A small CTC image transcriber, trained from scratch: norm batchnorm, 6100 steps.
Rows from block 5 of a small CTC image transcriber, named by matrix and row number. Rows with one number belong to one channel. Each number is 128 + 32 x the weight over its row's rms, rounded and kept within 0 to 255. All counts start at 0. Numbers have three digits each. After the name is the row's rms in percent of the matrix's.
After each channel's rows are labels from the 100 images, of 14976, where the channel reaches its highest value: "strongest on" is what is common among them. Only what is clearly more common there than usual is listed. The data: analogue clock faces. In brackets: how many of the 100.
# convs0: expand 5x5 conv (model.blocks.5.convs.0.weight, 288x48x5x5, each kernel summed), inputs 0-47
# convs1: project pointwise conv (model.blocks.5.convs.1.weight, 48x288x1x1, transposed), outputs 0-47

convs0.79 101:101131191120132158088118137143064144098125111161176103166152117186120159122084138144122111108129077117119094143032141123147199162085139140139124
convs1.79 100:141125084144103185125102130105190074116183108085110126171174115109157131131152122162146152103164113114124188083127123100213150116096122148107178
strongest on: minute hand past 9 (82); minutes: 45 to 49 (82); ticks (53)

convs0.164 106:118139144108173160072088188100087115165112120138170130159107105121132132152111138156105155138143189120053183115110136096134076139070088178150113
convs1.164 096:137167135133119115192156118112133108107146151092113172141165172069165127130189155150140123123123136108160131160085071167135136109118071040102169
strongest on: minute hand past 9 (49); minutes: 45 to 49 (49); minute hand past 7 (30); minutes: 35 to 39 (30)

convs0.211 134:120125103094158072143124156193102186108146091098116134170100159147122077147147124125135126197146060147121076174158146126104066162104100121140119
convs1.211 105:096068062122149178163136116122155195119143142086157192150114125092168118105133163168158077057133088119147117135119121144151101144172117112092129
strongest on: minute hand past 11 (46); minutes: 55 to 59 (46); minute hand past 10 (27); minutes: 50 to 54 (27)

convs0.187 100:089174184125103128162145092159128123068114105085147173118078144070115165092114121162101140087149199117161090163128131086147102107168151163145114
convs1.187 081:181133101165135133134115059137097100143151185151160142055173182123148106122129164147116150131178161091128139038110094117104146153135143135095108
strongest on: minute hand past 4 (60); minutes: 20 to 24 (60)

convs0.99 093:133119119113131046171159085172160109095137103121138182159108118139131089100175155155054149159122143170124083108073139166163115146103170119142094
convs1.99 106:114126171095093147122159046110115121145100135134142149093103152088155147108095159083101108091082082107108145122142149209136130146179069102077124
strongest on: minute hand past 4 (53); minutes: 20 to 24 (53); four ticks (52); minute hand past 2 (34)

convs0.86 097:068161134097148108135173092159129154113171145155083133153130133139181118116105120052114091141128074167129072187109172104102146119192105135102120
convs1.86 099:123154160161153158159154113085146157049117107123156134163157139164154055076159153082159134139083107093153148109055144108126143114158107076127132
strongest on: minute hand past 5 (51); minutes: 25 to 29 (51)

convs0.159 088:104127136110135109157070099094100159163124153132145100194062130168206130131150147137132096147116107144107124101137170103149176120190115110070073
convs1.159 097:075166166181062096186171144169159124081117133108101132119148146091167142164177146169160121158152115161163134135122183120133192140142107116113147
strongest on: minute hand past 7 (56); minutes: 35 to 39 (56); minute hand past 9 (42); minutes: 45 to 49 (42)

convs0.133 106:114072142153144084095081135216148137156180081149168126135133150098134113071179106094156169148148148147098133130132071072147112095109146148125139
convs1.133 101:131135153109110121101112136126129163139093112116117133063182115111189107088123116043132104115113115142189090047099070137123125179128171125101147
strongest on: minute hand past 2 (75); minutes: 10 to 14 (75)

convs0.169 087:128187149106059128174064161142104134107102128137160171151165126136092102104132178048124163142148082075140137113130183158118079117126126142143147
convs1.169 070:102128052170147138131116073123083098165112084162127195135125096061119157133118146112139151132198124110132100134111164083113138178136080134144083
strongest on: minute hand past 2 (41); minutes: 10 to 14 (41)

convs0.100 120:066157154094127077065152112124107109086172165104130121125147118164155154160166155063104128164123108166174132123123065126088089153159130117182153
convs1.100 119:095159149136158113133177157120145117108186139078188149088118105157148174126173123160149187112163150146127185106142115107187148163181135136167178
strongest on: minute hand past 4 (65); minutes: 20 to 24 (65)

convs0.7 073:147123124142157071112130126150167113147171117145140117114158115116120135116166129097101070149138105120114087090090167167221172054115109188097153
convs1.7 115:168107109141153125097083094095169083139150096127100094164103097161113114182122168093173139109184117138121145101126094156127222097155145134069132
strongest on: minute hand past 7 (78); minutes: 35 to 39 (78)

convs0.130 086:178130146139152103174096139094219161119083111137099094120218084126164110131117115110135128109092113136170138114056102128176125125137089146141117
convs1.130 084:091132104112152101086211140161093122138141125060126136129081095103058123134149132141132125116157118085078169123160190130077104115137128159157075
strongest on: minute hand past 12 (44); minutes: 0 to 4 (44); minute hand past 10 (28); minutes: 50 to 54 (28)

convs0.246 106:154144143165140152150151138133110083079102107084105151129146144113166090133126116133166063147162124210094061177087125139157066126107133177125103
convs1.246 101:195120126144089089147087148109129161120156045132172152180108172136097125133156141085163146082105115120197160131097127087151143106143085092122155
strongest on: minute hand past 5 (41); minutes: 25 to 29 (41); minute hand past 11 (30); minutes: 55 to 59 (30)

convs0.205 124:146123100132136117040128092130116089096083127117132126202198162206157151138107142127095119139159101080113109156103118171145146124163084139155112
convs1.205 116:141126104167053122176100154119148051106147103099145100183137138174133169132154102156144120142137118138080103158182104079135164109101151145115195
strongest on: minute hand past 7 (76); minutes: 35 to 39 (76)

convs0.35 116:157149173202093104092157129148156128083174136130110113109178139149150116061121155072106123111113126147071138175065107075152102116132129165129161
convs1.35 092:093127095184162149143125137117157172148095122133078120089087128151134158191152095142114085143145139120093044154117083135190130108132102176106180
strongest on: minute hand past 8 (34); minutes: 40 to 44 (34); minute hand past 12 (27); minutes: 0 to 4 (27)

convs0.36 094:081100099134161129122168082166159194100120132092132192111107127193129073112140054123121096149137098121164132157077152135145126145168070118123138
convs1.36 083:228096132116104088140119139163134159100103111140121131092133069120167083098145151138113178084137194096121107081164109124148113094132136116158066
strongest on: minute hand past 12 (66); minutes: 0 to 4 (66); ticks (50); minute hand past 6 (26)

convs0.23 108:117113150141136116111102112123086170195111095082163209139090142131132125128113117111129104131151127128113134131154155162187060170072122091093201
convs1.23 098:172138140169150158155115090152159169145075115131136068102170197109119123156116108132152182139164083139158076088079083132124116092139151164101088
strongest on: minute hand past 7 (77); minutes: 35 to 39 (77)

convs0.283 092:156116120107166166120108144150094108143143153166128132104103109138147162180089120125119105124144051088128145054123140176179188124142045132111087
convs1.283 106:157161074068152139119183075102150182125167135151065081127183126156099133140070160137129110147130115115143059158152153101121107106135118119084109
strongest on: minute hand past 7 (77); minutes: 35 to 39 (77)

convs0.214 093:119131151189151165151101102172097180143081128146128110118105129150164129126060064122135177120073155146163150109074174099061110156147137126138103
convs1.214 118:150107055083168140193138154115089170167134113141095182121127143128128084127130141121076086140142148154143150194148110183122095096090156172132163
strongest on: minute hand past 8 (98); minutes: 40 to 44 (98)

convs0.232 079:163143113125137084181105113127144184132128113133115110153092078195145145071122120140133069153140140145072149156160062148090076097172133144169160
convs1.232 085:151123198167086171116153052066180095085129102146133150142107153118156126119107128147092173144210145124142118081141104152140139118104124136142176
strongest on: minute hand past 9 (56); minutes: 45 to 49 (56); minute hand past 7 (42); minutes: 35 to 39 (42)

convs0.172 103:145086085151111162143175092075069084088161126086140132116132139129166154132144122127072192157165144164179083149113118118107131122149104185144078
convs1.172 122:109107199152122165156114149109086203126115140141141108139107175137140178143102140136092110118167215080095147102115158095098116135162071117126090
strongest on: minute hand past 3 (73); minutes: 15 to 19 (73)

convs0.52 107:091109113111095115095136158117096135063178097207124124112093106153219123102163105098165157160150148148164125127110123122110111106148116199109100
convs1.52 117:152115189105165057153129130135120167150135143182111156101148136067174145110143086128074177112145171067088118114173108102128138120165164142144090
strongest on: minute hand past 2 (30); minutes: 10 to 14 (30); minute hand past 3 (25); minutes: 15 to 19 (25)

convs0.280 110:115074111142164134127161076115101137115114069135157101156208155160184112118119134098115107147178178169105135200094104100147103110125108129076139
convs1.280 109:138086166183145113128097137127189155123183114103085111175091139110142126154150102101209138135097180094142102094147074161146110162172149103119164
strongest on: minute hand past 7 (58); minutes: 35 to 39 (58); minute hand past 11 (35); minutes: 55 to 59 (35)

convs0.266 113:073143123126116141118080104112106079114125128158158111101095089120148142101160186144062154143156163066149161106222100151117148181119156124135143
convs1.266 111:113103124089168082106182042075129139155134096127143149111148145098067122187106150091117144142138159151192100174142166133103095124110093126157102
strongest on: minute hand past 10 (93); minutes: 50 to 54 (93)

convs0.18 101:123170088133115091152210147145134094096163097102166117119084098120135113138165164143083125166196174139087142131129046138153110096124124159111095
convs1.18 098:193104185087127066105119093156106132143100118105096124095108137182187148171138092099116056145110161178147112109135120134137102122118071139134178
strongest on: minute hand past 4 (88); minutes: 20 to 24 (88)

convs0.166 080:121144118064167138155130092062108166142182154169178120207123103121127102146115159126091123167124102130160110082087126165149168114115110092088088
convs1.166 108:109174126128060150082131125084207105059114105095114128115137147127143151087182153167124142130085132119109131156103096126154138117204169110112173
strongest on: minute hand past 7 (70); minutes: 35 to 39 (70); minute hand past 9 (28); minutes: 45 to 49 (28)

convs0.171 143:136154124119121168132142096094092181151152081124112127135164143155145114147148187123060122172124171143116146185047086133153120067131134088084101
convs1.171 119:141137131171101077155090141153160128109153101110150067135118115178123089064069112155116159122085179066141121157088120158128100126165190107131157
strongest on: minute hand past 5 (72); minutes: 25 to 29 (72)

convs0.256 101:123124095162148105154071124153138169135152074162153097200104079181134091119128137113110137096158161119168071180097143143143063099099134095158127
convs1.256 089:169159130082086118105135077130136109094060153173075115159121118141147119076214152122166161114121142112108182142099108130154147116171120146129188
strongest on: minute hand past 8 (90); minutes: 40 to 44 (90); hour 2 (26)

convs0.30 094:114132163083108130149089149143144101102158188139173140183177070098136099134034138076123121113160126127106169070103134156154146106127154142159142
convs1.30 097:113205144114155116140115068141132085101144106093113121102166131060072134166099133148118175149221116166146179124124108130096114135086125126153121
strongest on: minute hand past 11 (57); minutes: 55 to 59 (57); minute hand past 9 (36); minutes: 45 to 49 (36)

convs0.60 104:109150131108110095050169110148073062163071158163170132147100112090164110146167111085154121104150154126143086189142109161170145134114143158126106
convs1.60 103:130086169131149132156124082078141130127144092089126167066136109122104093081131138059145147135099183171133107152092144136183155125096125054163168
strongest on: minute hand past 7 (66); minutes: 35 to 39 (66); minute hand past 2 (28); minutes: 10 to 14 (28)

convs0.91 088:119138156133103151150118116090139126137087135096131166135190119126165133104182198094096130057142149170062149100168140106177133112070093111157102
convs1.91 093:093145155093085160149174108190102098131149132149101119106092097119136159143116182132087132128161113130154142157110150057120099145143167181139033
strongest on: minute hand past 2 (68); minutes: 10 to 14 (68)

convs0.78 142:109142117166122109086120158147126120175172134152114159156148132083179079092184172136099166158093116087091148124140058053150089107108129154154134
convs1.78 111:111140148106067119096212109127139141110069177100094116143137165132117203145123094108159117164129157191098092119139078153130108182129160111144132
strongest on: minute hand past 12 (66); minutes: 0 to 4 (66); hour 5 (60)

convs0.243 086:129148158106119147127211108190092108105140138050131122167129129103123067115150142121163130101123125045109131117148182134159092160109169130082145
convs1.243 086:128081088061139160103131155118108129118155043122100135112108086088075153139152121074112115077108096155144127126132165073125153081110075087147127
strongest on: minute hand past 2 (58); minutes: 10 to 14 (58); hour 8 (31)

convs0.269 106:113133188110105143060189108140118112141165091135158123128137100124182134109099135065131089115121155134177089156079171142213112130103158118101103
convs1.269 095:111126120180117096118195127108131068202149083129152158144107152137141143114192128175149111141148136195099132167103124155149113126109095166055138
strongest on: minute hand past 12 (37); minutes: 0 to 4 (37); hour 12 (28)

convs0.74 117:131106150174094157107139118075143183116108110083152211146165102122159098073087130122071131122136174121102177109111120095121112167091120155163178
convs1.74 092:133133099136121127096061138157129143170158145079025096109066155111113137158130164180092115137097110128122126165153152184154099131142165101152158
strongest on: minute hand past 4 (57); minutes: 20 to 24 (57)

convs0.131 104:062121105080134134085146121162168183117168115120167081128124103192158082077132118098135146126189131158134144119078093135099120141145136199143102
convs1.131 099:132130122203165065198135148161128142133139122167077131206120117155146156141144118147153088122129157068207162103094120113102111108111146131136135
strongest on: minute hand past 5 (71); minutes: 25 to 29 (71)

convs0.173 084:168104079146161058140176102125116124102163183141091094101169136121128126078175102111144088111172147149196097111142157135124107105107186163111093
convs1.173 092:112164094053121177115147154092136097117082099179172106178136129120140070124148087122079097102076130120124129103136145174108141094137065081137106
strongest on: minute hand past 3 (72); minutes: 15 to 19 (72)

convs0.248 089:115139142065118144117099117088126157158132083137131186172149082169095172127170142135151144119098098152115102146114148167136044180076104107178107
convs1.248 094:138093175134161131114159169189165106135127183099084082120112069164104171082077135046147081125117138144112141135129143117146104110117142164080143
strongest on: minute hand past 8 (43); minutes: 40 to 44 (43); minute hand past 10 (33); minutes: 50 to 54 (33)

convs0.9 096:093109136150085115124172133112072145137102124133100139122088135189148193094099102085165146115172131194157182167078111140146137133115079095170095
convs1.9 091:143117123071093070086139109195098107079097127063083145134136110098164112125123113111095110126099184101094141155126098092062140125095114149168091
strongest on: minute hand past 12 (68); minutes: 0 to 4 (68)

convs0.145 084:112189133108083075141155184138137156106101068177118116101116103152125093143196163089079187164158099124115175147128127135148117095122120075124108
convs1.145 099:132125148135118120120142159147102112103088105164127131078130142161212112146169062102083085126125086128140057115125074086135067115106172126128088
strongest on: minute hand past 5 (33); minutes: 25 to 29 (33); minute hand past 8 (29); minutes: 40 to 44 (29)

convs0.192 103:118097172092168062103136150116160135092162081180164166168121123153184135031161109099135118147130136149133167119116107098161104134105083145140104
convs1.192 108:132118138186105129166132143142157158150128136156076120097099119198158139163133109174118140143237083153147152109146103162138153094148126183164156
strongest on: minute hand past 12 (45); minutes: 0 to 4 (45); minute hand past 6 (27); minutes: 30 to 34 (27)

convs0.88 088:142134131104165111091130113071147147069047133127119155157080140095100110138138140159150088150153144146101117130165094160145058161129156183201127
convs1.88 095:055170135151117168184145075147136111126126080053116086103141113117096140129111162146160087106092118128172132169131129115089185118123162091075144
strongest on: minute hand past 9 (52); minutes: 45 to 49 (52); minute hand past 1 (45); minutes: 5 to 9 (45)

convs0.54 090:158103170137138122210105113119183126114137126119124166073151081137134155119159192124067087106114083115136130189088133135144097080109126118127189
convs1.54 113:100138073127144140103094067110066154134109136097123094058098146115195081153113066111088103136159105147156084120125143134156122082137130115150074
strongest on: minute hand past 8 (94); minutes: 40 to 44 (94); hour 6 (25)

convs0.149 084:089200148034139181117112163113130105133106118170122080143119075183101137135133117161191142080146113153109119147098130167150122141091123094113154
convs1.149 102:188150137131105106166128160128097075161145144143149169120047074144122146109206152165143072105116136083145106105138130104182148119121081101122102
strongest on: minute hand past 8 (54); minutes: 40 to 44 (54); minute hand past 10 (33); minutes: 50 to 54 (33)

convs0.28 088:135134102093126152050163099160157110125155089115106155094073142152152188130192147076152132092168177122134100169093115112149067108164132141118135
convs1.28 097:156122149159146094146160126098110137137086150130162128156103110173136053075046149162077172115115180078097142114147151187145119133098107121140160
strongest on: minute hand past 8 (36); minutes: 40 to 44 (36); minute hand past 6 (35); minutes: 30 to 34 (35)

convs0.57 088:089071063093160119094136109119138089154080159169160120152118193142104150190182123110143150174122123118142085119130156139144091150161075134092093
convs1.57 092:081169089172100137170133148096183174089193149075149136113114141150148113086138156127109109122098175096139107183069119121104141159089123119119186
strongest on: minute hand past 7 (56); minutes: 35 to 39 (56); hour 4 (30)

convs0.13 085:113124128170069166135140129143114129123151051124172132108114099159118126146184117058183169058146089175167128151099131113163081160098125127130129
convs1.13 109:140104076153134170174095089151112127186105107141039119205105106193144131159136155137071132126167116163109150134114159086135135150109109127121106
strongest on: minute hand past 12 (37); minutes: 0 to 4 (37)

convs0.66 124:140107122129120073082165115104137077139102132140185088137137153154157104063097146117127116138091148132065113221147129176105128129180108156158166
convs1.66 138:123143147156135142071116146152124120076164181128056122080129147086130142195199066119144154106102104076155108148119126144130132137152080095123086
strongest on: minute hand past 11 (73); minutes: 55 to 59 (73)

convs0.140 118:119209171155124152177130093089130159161126132113130137164143135181111100106104088110127078145093075124143095112089205102144103133110188126085118
convs1.140 099:151153097143125069182153138173078070141129105142123126079137124130107145143184143192178128129135062153157153148115124097089095108068118178135142
strongest on: minute hand past 11 (54); minutes: 55 to 59 (54); ticks (51); minute hand past 12 (40)

convs0.89 124:152218127154112092135126138145193147111135125083101110166162057133161093067119135169148142143123085077080116108090113169140145104109154135141153
convs1.89 113:083123144119182145118138140141105110152162131118098153115083127143150112116092113184119073098140123178083096181195152173182144132151098171129060
strongest on: minute hand past 8 (48); minutes: 40 to 44 (48); minute hand past 6 (42); minutes: 30 to 34 (42)

convs0.281 111:153139169192108099113161111099129133165187151079102118103142090136134107134120156078062115139149154163072171127109178109183084103093166101123132
convs1.281 089:113121104142140160146120121215092120127109138157031140128119106183141132145133106101087080086130045176165133124123148129133129104080120126151162
strongest on: minute hand past 2 (71); minutes: 10 to 14 (71)

convs0.8 089:151059146127208119123132099094086104205144117118164121145149114080122130084157150165126134154097142145128183100102097091179076141168125121136100
convs1.8 086:076119107091096132106120113068108178125121122146119145067151172169122185145130137057079161113118163124090141130111148180105168156061098142115110
strongest on: minute hand past 2 (87); minutes: 10 to 14 (87)

convs0.2 076:171121160037125133181167123077146148118111160090096161133112129144139144110204126121111108120082106150104182119151186114087076095126144130099144
convs1.2 088:104147175128105114144050136137129101146105097137140156061155187128126148173088149159128158130200120163112157158179137114116105101155178146185101
strongest on: minute hand past 10 (35); minutes: 50 to 54 (35); minute hand past 3 (34); minutes: 15 to 19 (34)

convs0.137 131:098113103129147160148122086108141225116155128187160100092094108131134077163090111095191156076092116073144143125123151152094158153165146124130142
convs1.137 119:170107125064128108160113128113126098121116096116162186078090102088126151158155095116118104102159167102201131075084151162128129080093081106137084
strongest on: minute hand past 11 (55); minutes: 55 to 59 (55); minute hand past 10 (39); minutes: 50 to 54 (39)

convs0.21 101:140142109155143083120177120081119122106124187102172183152131157148123182147111093102134105177154098086113165121146080168126123148091051088091159
convs1.21 105:137133165157150177101137134167120183108118153146062114119125138099134141120114151088106150072156151089119118183136105089145105166211143165120052
strongest on: minute hand past 4 (37); minutes: 20 to 24 (37); hour 10 (28)

convs0.69 101:126112166149109117092198156121101112123111100136149106097155062199167132074114129109110111081193168105145128152082108105189107145128116163165114
convs1.69 117:090093134118098075104099107191112075151123108133062127098060095146140143142146146074125148087091181089109080140170108145163136119148102136169137
strongest on: minute hand past 2 (68); minutes: 10 to 14 (68); minute hand past 12 (32); minutes: 0 to 4 (32)

convs0.72 077:165150054090132156139119122074103069159151103139184105168159115145161119109161143130095087133121084048149147120155126140163100143190139165120128
convs1.72 091:073131117163153129103113093100180190109111109116086139083118165091098129168130186124146116117154112081120120118144075066139158159160119061102084
strongest on: minute hand past 7 (54); minutes: 35 to 39 (54); minute hand past 10 (26); minutes: 50 to 54 (26)

convs0.6 082:111158083089094135130139130133112088180088134113179106144095147149094158084113097109084147113173220137167143156138054177140162113124104123116129
convs1.6 090:148156189151133107140196107141112181109136117106107166096182141144136146097147113086135098053101158116200105104121136132114113160196095104111096
strongest on: minute hand past 10 (96); minutes: 50 to 54 (96)

convs0.22 136:120128110128161064148122121144160176117188120107130148161141108181178117067114127103148096189090055088138119139105133167127049137149118127131145
convs1.22 125:134113163160108130145147118146124166171156136114085182121101142149170069131151163198132109113148178148091109116138142192142140163225101107121110
strongest on: minute hand past 10 (65); minutes: 50 to 54 (65); minute hand past 8 (33); minutes: 40 to 44 (33)

convs0.227 081:091095229098105121173110125146155163081162154135075137094133120173093148141146122119147122108083072155111170129109146121128127138062156150119178
convs1.227 109:104106102061098124155114182060148096118057119145163106090136126125108155139152129054158162137172106124169135137118120158139130075090065141120140
strongest on: minute hand past 3 (31); minutes: 15 to 19 (31)

convs0.62 104:141125141094211160104161088152070072142139123164092137138104129191053125124162126169081090107160130158131121108118193125143118142100136130121098
convs1.62 080:068123126068115163116119128093173156113122184132124085157119147073151161156082156134130102120144091164091107064148073109095080132085114111159163
strongest on: minute hand past 8 (32); minutes: 40 to 44 (32); hour 6 (31); minute hand past 7 (30)

convs0.49 091:130111150130152159121150106179132135079167149156142153127106102160178162123049175109099094143087091067143114150081180133124156129102119182079103
convs1.49 080:099135083102089118108178128102177173122108130100141103123108138148072151166097074154105094117111146105136096115201149094172150137083146105137210
strongest on: minute hand past 11 (25); minutes: 55 to 59 (25)

convs0.45 090:140212139115145147170130125105062127142147109077135212155140137060120103129098082148104144107129114109152075076138175171140142129101134126147106
convs1.45 092:131127111195143160114150174133159086115148113120137129157135170120099098137135160137150170231109078120142175202127117072088088139101131127129124
strongest on: minute hand past 9 (76); minutes: 45 to 49 (76)

convs0.121 091:147110112067138096112122134143044136172149067154191142129113132125133113164218146148148107118140122149086146159152118117109054157147129104100112
convs1.121 092:115098145161150155147140136112123110172099189158143142091171109176129138135097101153124145182219088164123134091101155090125107199122167162100150
strongest on: minute hand past 10 (85); minutes: 50 to 54 (85)

convs0.47 099:123137166163120034127177131119124064165149105111100111129114162065172109121134098166148141119146143132183128105155091125136067125136132118204110
convs1.47 103:099151094082134096121174088122077115111120138105149111203172096122123113121113122085139165119114107170165155163090148180062174183110149111141166
strongest on: minute hand past 2 (83); minutes: 10 to 14 (83)

convs0.209 084:134069167105138172166139141134130081139142129113119118079164124193085156074176127186120112059104095178078144155128148113121085092126136156144136
convs1.209 087:198094079071198108076127116155116126129138142186095111084145146105148139132104096035142118151139135146123114135192122119136129095105111112113160
strongest on: minute hand past 8 (65); minutes: 40 to 44 (65)

convs0.157 103:093151089049123149140121146152133189131130172138161086078112121138113116148167172132077148138118105089162111161107132122139067086177124177159077
convs1.157 107:074147143103192078112123145118113111125114109163182120047131174138137092143166161131112102123175175131143151091113127088115183125118168126062159
strongest on: minute hand past 5 (57); minutes: 25 to 29 (57); minute hand past 3 (33); minutes: 15 to 19 (33)

convs0.160 086:065111095109118111158131119143121102071111125099130128169106140129151154135127159147184105098102205145144172065142059177139119157120087117167177
convs1.160 113:071164123167062118125190157155112086129089150130139155131126106144147157108128171181141132116129123128114080164129127229139107203137118121106119
strongest on: minute hand past 8 (52); minutes: 40 to 44 (52); hour 6 (28)

convs0.218 078:171122078131137112086130113091111141104159177169182079182146099106096126117173103163076127093118118075126106100112142169103152154176133156193108
convs1.218 080:148150088082145137119149142104139124149147164176114130121152139192108156089137189176156163197184100154127151145174176119137151154138163167141069
strongest on: minute hand past 6 (88); minutes: 30 to 34 (88)

convs0.272 086:167137077129154144150090128106154107125090110157110136128145093176155124186163152141101143118155052143145067127139134183167109087117039115112154
convs1.272 092:163122166095125162110111113159147177112085163165165102109155153120092114123124104132060097204116104065155074095107120089078107109151134140097164
strongest on: minute hand past 9 (59); minutes: 45 to 49 (59); minute hand past 8 (31); minutes: 40 to 44 (31)

convs0.165 122:109116081124167145112124118134059131174132135140139107123130154170157116212119166089087109118162153095208132143149082125179112143105082093119087
convs1.165 143:151126099111036108068059160087116183100132146100123125141153111091088133117098105057166125092121138115143133090146165143126173130167118102125102
strongest on: minute hand past 7 (74); minutes: 35 to 39 (74)

convs0.285 112:120099118165100158078058108120175118131141093106113148149131136145108135130191174119038136148124133124109148174139164111148048090098160149140160
convs1.285 110:160126072158171131091106127125120136172078109196161106190128070171117075118089085146164167119116109107089115145127146117108156151154172111088096
strongest on: minute hand past 12 (47); minutes: 0 to 4 (47); hour 3 (28)

convs0.158 106:147132094151111082155117135105139145137160138088186156170123152088061056145168114089157179167119090106146175140120095077108086110117134118175148
convs1.158 112:148112128175136110090178137093111131146100155167183088075131102158128078140118078124123112097125120147090138112201105095101134219122160166100121
strongest on: hour 10 (56); hour 9 (40)

convs0.116 112:100164166068152128169099129142146168093067158184165161070062113138168088121156100170145131125095125141115133132104094155166160147076119105109141
convs1.116 097:170127160150127140138119133119169128131113074155142084155138148123143141110129118137172134120144148171175140134103016130145106063086182196094140
strongest on: minute hand past 9 (30); minutes: 45 to 49 (30); minute hand past 5 (26); minute hand past 1 (26)

convs0.31 093:032189205145131141188128128095116141060101127125129121091127108107170142069132140144133113160165167143132149113135154144125083128103085145112112
convs1.31 125:133092140198093109200107150126123123142119125170083103115107129134204146169117141158184148067179165171105140120120124124094159178119153150116158
strongest on: minute hand past 8 (78); minutes: 40 to 44 (78); hour 4 (34); hour 6 (29)

convs0.124 102:080111128050169120105149101102127200138093109180123124070110151159161178126132107153145097138129159216117109116108124154116155085110126088143141
convs1.124 095:082158148120137148136105134109144127059141153109088142141160152099111087140058149132098186168132123107154079085060094172156090120185119100145103
strongest on: minute hand past 9 (69); minutes: 45 to 49 (69)

convs0.265 107:142122117147120089116151091166131121159076149125137166137088120165150141091079099145139129145183195106106162073132153118217142141086110076093098
convs1.265 117:173165170128087167090120077103127085114121068152137118178125131076102191106150118152128145170104128116150051156137076170142160104120138131089134
strongest on: minute hand past 9 (59); minutes: 45 to 49 (59); minute hand past 7 (41); minutes: 35 to 39 (41)

convs0.33 078:064145134112132054148189095126123142108155152164155140169099110132105107086111065115148130083149175110202124155147167167155162120087137110124103
convs1.33 078:174109175150122099169136074153106076119112061144134152127159178143113157131135093133150159091132157116133109089155077120060108111139045126149159
strongest on: minute hand past 3 (32); minutes: 15 to 19 (32)

convs0.270 087:135167161101110125127163099112131090092130108104115115152148116171101085085153146118127097176183149134170174145010152121115083126128170154150133
convs1.270 096:175124142151113055141171083129100181106166072170142075104113109203148157182106149130141126094165150109174126147104127135095155115148127151115092
strongest on: minute hand past 3 (73); minutes: 15 to 19 (73)

convs0.178 113:120097161017200121170096113114137160128124108172134173100113136145182148131135123143129141140109145166111182106091109158125146082116102123121068
convs1.178 098:159140118109108125095101101213138114142087137161075125069086177122119116142151118164107156067139122073138121105128078179188124078129146155126132
strongest on: minute hand past 7 (44); minutes: 35 to 39 (44); minute hand past 8 (33); minutes: 40 to 44 (33)